Weights of a small masked image model.
Training: 8700 steps, batches of 256.
Data: trained on close-ups of made-up surfaces with and without defects, 101725 training examples, 21.9 epochs.
Rows from block 4 of the encoder of a small masked image model, named by matrix and row number. Rows with one number belong to one neuron. Each number is 128 + 24 x the weight over its row's rms, rounded and kept within 0 to 255. All counts start at 0. Numbers have three digits each.
After each neuron's rows are labels from the 100 images, of 14848, where the neuron reaches its highest value: "lies over" is the class under the peak. Only what is clearly more common there than usual is listed. The data: close-ups of made-up surfaces with and without defects. In brackets: how many of the 100.
# fc1: MLP up (encoder.blocks.4.mlp.fc1.weight, 768x192), inputs 64-127
# fc2: MLP down (encoder.blocks.4.mlp.fc2.weight, 192x768, transposed), outputs 64-127

fc1.440:111156136134163117128083072128128128099165154138104116128111128152143159128156093128141128139160109163160128128154128128185107109133161145155139106088121180150103128164124112143111160143107120
fc2.440:128128177171128124166146128134150098105143210116128153167096102150163146163086128152072128140148128098128130128128128118077148128107117113156121128128165128135128128095128128118158117177147189
lies over: smear (27)

fc1.217:095127128132128128081103128109128128158128128119147074128099125128128157114155151090093159128128110135128150171148128151128128118128136101110158066146099147128137158128128128103165112124128136
fc2.217:161128113150128161116128099175153049104107152131128123132151151128147128128153128128096145128102128128114128112128134128149128091074128128128128128094128107170196112114158118151131128124100157
lies over: stain (83)

fc1.278:134118186073128128128128128128116067104128116157168100128140107128156192119101172128082127128135132128149083128098104128147106095209128108128128128149142128134103128128094161128098144144153128
fc2.278:167134117142128123103142182133128128217163112112128128054128098077125128128138158128113072137167128086128113122089128115128128097149128108116128152108157121138104152100128158162155117128150092
lies over: stain (85)

fc1.377:140138113094106139128128128128165128158161122156124209128128151160139153110067108128090145128128146155163159161107128128090094128106148110120102139120128144128101143115128146184137146155128174
fc2.377:128095103128128090122128110116146058120128128101127141128150155124178105128102105121155143160125128141128160128128124098111091096115065153108146144128128185128128128128085107143128112149128126
lies over: stain (83)

fc1.672:154125158128128143159128128108108166110128125155159136128128152103121166139128117091120145128142135100128128128088071152151157128176128142169166145156128090071128128128070147128119128110126085
fc2.672:106128141128130128102119128118094123146173128077107145106075133137155175128149128128128128128198153156128118123128182134151141159155198128128171128128101085151105128120097128128126128128128128
lies over: stain (77)

fc1.718:161160157101171128128128082128112063134128127138100113128137117155128104128124128124143128113128160102181112106156172146128138128128188113128128128092094128160120147106181070147099128131109097
fc2.718:167128181118128131128128128125128088096128128160128135101080139091128128160107137104144128128088187128136156128092134093115128128160128128128121128162101089128128095136145120128160109170128119
lies over: dent (36)

fc1.756:128102147127128163128167128128108110125128102128128153144127128099155076055074128143090140128128128089158128128147094172141144097173126092124128092128128128128119113128111140154128128133162075
fc2.756:104159109137184136128128131116128124172128128109091128119097153112128128156135128110105128145129158159128091149111119128085126128128131139128118151162118110117084160118083080128128128121187172
lies over: hole (61)

fc1.157:080165124122128134139113149107181128128163103115128128096148128104128163141160128083156128123128128148128136175116128128128168157128165106094128128075135128106152057109128176149134145091092160
fc2.157:128154091128128128128128089152123128189171130083153128122128178161082128107149148128128170117133129128149155098128078132128128133095128154128140128144128129128136172128111128135123148104128103
lies over: smear (31)

fc1.322:128147068138116128128140143149161128167165105137147128128128128189173157107166160149151128181128156128114105094128147137128145147153151105128192128128130143128094126128128071152132147134178128
fc2.322:128080115121134128143111099128114128071128131115117122128125128177128132131136144139134116109165118093114150128184070135164128149174128106161128140128104116108086146154118128149128122128158118
lies over: dent (82)

fc1.557:128128174118160159128087069128149155147171119128162128069114147128153155133128137128185128144129181169138116182128174119128094143147095129121128132128128130128128128128103128170154147113101128
fc2.557:128128124083180146128120102090116190128091098103128183098107134104067116128138094105116128128132128105128091145128121128128115176146174128112110128135128148095158134114128127128132149128128103
lies over: smear (100)

fc1.534:091128171128144153189128115096102118138193169128118160138109154144160128124151124095144099106180160151133128112090136098128122128157128136136128123128128119095128095128093160164146086088128147
fc2.534:113128157142114150128128129099105171080152128108107128166138146185110128128146151128114128150158128159107100132164153128154128189070128090157115099161168122110147113143139067128136096118128154
lies over: stain (76)

fc1.757:108153120098128144102133128168128128171148118103161132100160158114167110140128134071128128096121086128153158086129107128162138107104180141145156128128118149100137142128084112096154140114138180
fc2.757:172128128159128106153157108173087128107128139128122141076128130151128147098150116109084138106099128168092128123139159128147106170133097157137126099118169128128140117123166128128105128072154146
lies over: stain (46)

fc1.608:146170170110163153146104148128128157142150128128124150128176128097150163106150118128106131128163128128164128128128097077145099181128171128164120128157138106094125102128090158128128130128119129
fc2.608:128128182140138154134132142128128196204153112054109125128128157140128161139128128069128155148100158128128094164082100128128128145128142107138128096142128083108146128112128128087083138105150096
lies over: stain (85)

fc1.717:128119177128128113130118128079118147128100128170128137150106128159169172152128150115128078121162148147162119131178120098128167089106128128074082128128128128120122128119067095128149099128132128
fc2.717:123110108160115166118156128128128153128128128122167164128110117086111128155128098155107144134106128101112159096128125128128131128105128156128136183128128142126096104128164156147131169109171128
lies over: stain (31)

fc1.71:108128128075154134128118181143111128109182120171131136171070128122168128128139112093101128128138140168128128158150097128128141135104140110105096109166109148113098188134113145148128141150128184
fc2.71:128098128128128128143128128150136118134152118128097128128144128092142128128128104128108101128128104161094168108120144103169137128068139128154147128081128069100107155145128086086136114129095173
lies over: stain (100)

fc1.740:107128156128142152128125093128117128128175120160128102108128116128148128117103128121128180128149098101128180128128143128128128128149095105117099128128154128152117112128136162128082142128128128
fc2.740:128093158128128128128117094081136103093094131128128128128096128164128128128128156128163129128128095082128133128187128128128128094128128166128092153075142168128088128128128115143166098108186128
lies over: dent (27)

fc1.6:128170135112159134128107093105087128152174128117128102183091152128128114125128152170163128139128095150104079128159128128128112114117117100113155136109091104102128153094128159144111128094128144
fc2.6:134128156108128083109188110164110135128128176176128123148093128173128114128128138128085159128128128181123072095169128114128128195109111128095106124128128097132101128129118148128128149146076136
lies over: bright spot (25)

fc1.533:128101168110146131137128106128147105128128110160158177089110128132188128098137128139142070128051146112118113075128128128128100155128128076148169094128128122128128101158101128128148144151163106
fc2.533:131094156120128112096169128152081128127153062128079106107165128179148145128144128147100133128174086106110128142145126148108120128162128108123104151116141143166093177096107128113126151136125128
lies over: bright spot (27)

fc1.547:116120139101084128140128115099128100136128091174158128147128109128128181128122148128082128128162124107128097130144115128111128130216128128117157119151101124146103133092086199146086145136152128
fc2.547:147128111111109124128133199114132101202130128135121087107150096073109159185140128127149098143161089102160113158128128095128169102147172095109128182128176128128118137131137155150142125139137109
lies over: stain (46)

fc1.489:100128128099091128127134153128128171153157128128128145128097108160175184128128128080128128174087110176104103164128128093128111120102104142089105159128158116077119166128133172127169167149149153
fc2.489:142128111128181128161159136118128113112179128143174154140153128078128092110106108102098149128133155128128143116128151103181140163128128123145142128137112128106167108128128131128128107153128128
lies over: stain (99)

fc1.704:111128116132128125150128147121125128166101110128128128106134128161128107153128178128170128162111152128128133150104128144128103128155158128119199107160140184113087141143151170128128168161128128
fc2.704:128085128193162128165111128128132116134105128130149128128128112126128085125128178128168128143169133092093151114116185128071151145143065178128128100153128143093128168116138128128146116121142090
lies over: bright spot (68)

fc1.502:130128146102163193157107127128112121084128088128128128154126131128128142128105112152093104092157139157128166128133060111128117128171166086139128128128128158103128128142108099100128144167146111
fc2.502:081167089097159112155161128128128178135128150128195102128046118185086123168132162128145186152135144128126163147128101128162107128089114124144118129155128118128087145117148128128146124128127147
lies over: stain (69)

fc1.418:128125162128149158087128128148196145106128079128127128171152104128143166101119139166157142128093112091191128099167104151149157082130128138154128125096128181128128150128128126101092122128177128
fc2.418:128158161151128128138128086133126102109065157147154141087162128128099128128133128092068128160100128111098128105128128128128097128177105142128128066173137128096168102173129128101128152193115149
lies over: bright spot (35)

fc1.523:077128155086105108131128099102104097142147084128128162128127070168128149128100107148128134107101145111115118103137138128095137120189155110128128052066108128153128128128139141121128128081147144
fc2.523:128124149128162128106156130128102140128104124154128111114145120110106089128121163134108161135107109128128118128128144128110165128169116064128128101116128128169107195128133163128117075160095146
lies over: dent (33)

fc1.625:157104128106113155106128088094101128145139114113164188079115128128134128087128140164148075113052137120191143112109183092087128128111117140128164128155128156128128078160086128128140110128119128
fc2.625:139128128164113128128089128128128128112099128133145128128128161076124144155142166128128138161129109128076113060151128105090151128128183128128128128181128125115128112128116128145149104084128122
lies over: hole (32)

fc1.56:160174211102141128128128126152110142128184145085128108114129144081155128128128112089147128128162185151128128128118159100128128152145159128107097128128107148124168151155112148128108128128083128
fc2.56:161103134128128073129087083134128155184128147128128107097133128128102128128128125134128154128108078125083101131143132111128128158137128080138107128128169128102143169128160147084111084094128128
lies over: smear (100)

fc1.108:142167155104100144139128101180118145156111109117137128128094101135166142086128128128096100115136131181128115128143140128128099180163106102140084128066159128110164116128128128162128152084128127
fc2.108:138115136158139128128128171128153074093164149128128128193092134128085100084114128128128100137144148128128107138111192128142128154128158090143163134104143166141128142128097128128147128114128215
lies over: smear (28)

fc1.615:091128159123137179128128153106124115128148125083143128113103128128179161089153154128086128128111165128128094104128117113128128103149128096102128159084150136144184146128065176115106128106176128
fc2.615:147109140128096146128116099128128128128145092162167128122128155084116197128104115132152128138128061079128098128147128168137128128128084153130116115162082128172128151128128128102139128088140112
lies over: smear (29)

fc1.456:117172149075128176128092115120128144123175129140150119110128128088142164151128119119116131151128176128128089158128127111128089167171128128095128099128116125128187128128102146144075144114135128
fc2.456:128128148116126150114128115122145128128128128107065128088106100078090128128112096129066128143128104073128136170190149098104128063128189075128120128117171152128120114133132178119128128127073179
lies over: smear (99)

fc1.421:162114128091128152168123126106128128091091109110124121157128128181128137128128121176092100100119118129139128119128085103134121097182168097130142105128145156128103119138128147134144128096142106
fc2.421:128070115128128170175164128095128128167128090131128158145128130132081129100083140128144128128128155128122139143115095128134128124128148111156152098128154128068117128104161088128128154150152112
lies over: hole (64); dent (35)

fc1.36:159157195128114138128075137128158095134128164128204125128128152136144128128145128128119128128118137142152128160154128128128098128128150094115128128068128128192147128155112177128128128111128146
fc2.36:154128128108116105136087066142133168148115128095104128067128129128087128109111128171128128128140087054128125165128128108124106121128148100129128162107128165106128111129143188132150128102167128
lies over: smear (66)

fc1.344:128128148079170128128128108143128163128128172128112099099105105151168156168117128109146166142139139106128135158117074097104128128128158097100154050104128112128174128117113134128109138104155122
fc2.344:106128131147128196164128098128128128128128100083128173140120143128104128128168128128133128144128142128123185184128101116128109142128119095128128134128128162079120128165192128098125128128113128
lies over: smear (57)

fc1.674:113120128086128144138108105182153140168132128114143105128128149131156137136174121128158090163077128166152119103128165106128139161146154101124175093128147151113128117134128104128200128105108126
fc2.674:112096128116128150128145152158168093111130138114122142150128094160128105128152083117147111154128139128118128116128128117128128128128125101148158128128128170115095128154128120119128128132128089
lies over: scratch (27)

fc1.644:123146150101114137156131141083149104133138067119141190128128128148148128083123153159103103128128112135144128142092111102128097128164159106128181118140151128128099117189128118162161128112166154
fc2.644:128103128136132156137141136100146128140146120108132172128104144154160138096102133160128113115165150149128159115150074101128127128132128158154145128128166128088096086149135102185162117116112167
lies over: stain (42)

fc1.387:157128137076128128083162089136128128171128094128089126128128128144128114113128105120128136112125157128178147145133128128139114091128124116128099128164159128128128102168146093150103137159199141
fc2.387:128155194128128133128149109138128128128104128106090116104150128128097108127159088102149083128128159113128102103128076136106128143126120128128156128128145136092159138128128150128111108128048153
lies over: bright spot (42); dent (26)

fc1.228:128128148092097128128152128157156128129141128128129128128151128169161128115158105128128110169100131106154108118128125120176128156097099130113124128104137144183128128113128128128147111101149151
fc2.228:161074128162129128120108086128128097086128127128157111089122128128128079128128128167159128105128119069128206097153113119111128160133128183128128128137128128128146110128113114090128053128164128
lies over: bright spot (97)

fc1.104:120128145108148121128157128155128213158157128122169128148098110140140128128121121089136149111152111128128118131113128128121144109161089140108123059133128097170110198122128138128106128185098128
fc2.104:147170132128150128102118128128125143129108128104089128104118128128140120128137128116128128143164103142128128128064128128114128099093110173105121157128094106128148128106109112083135128128105171
lies over: stain (25)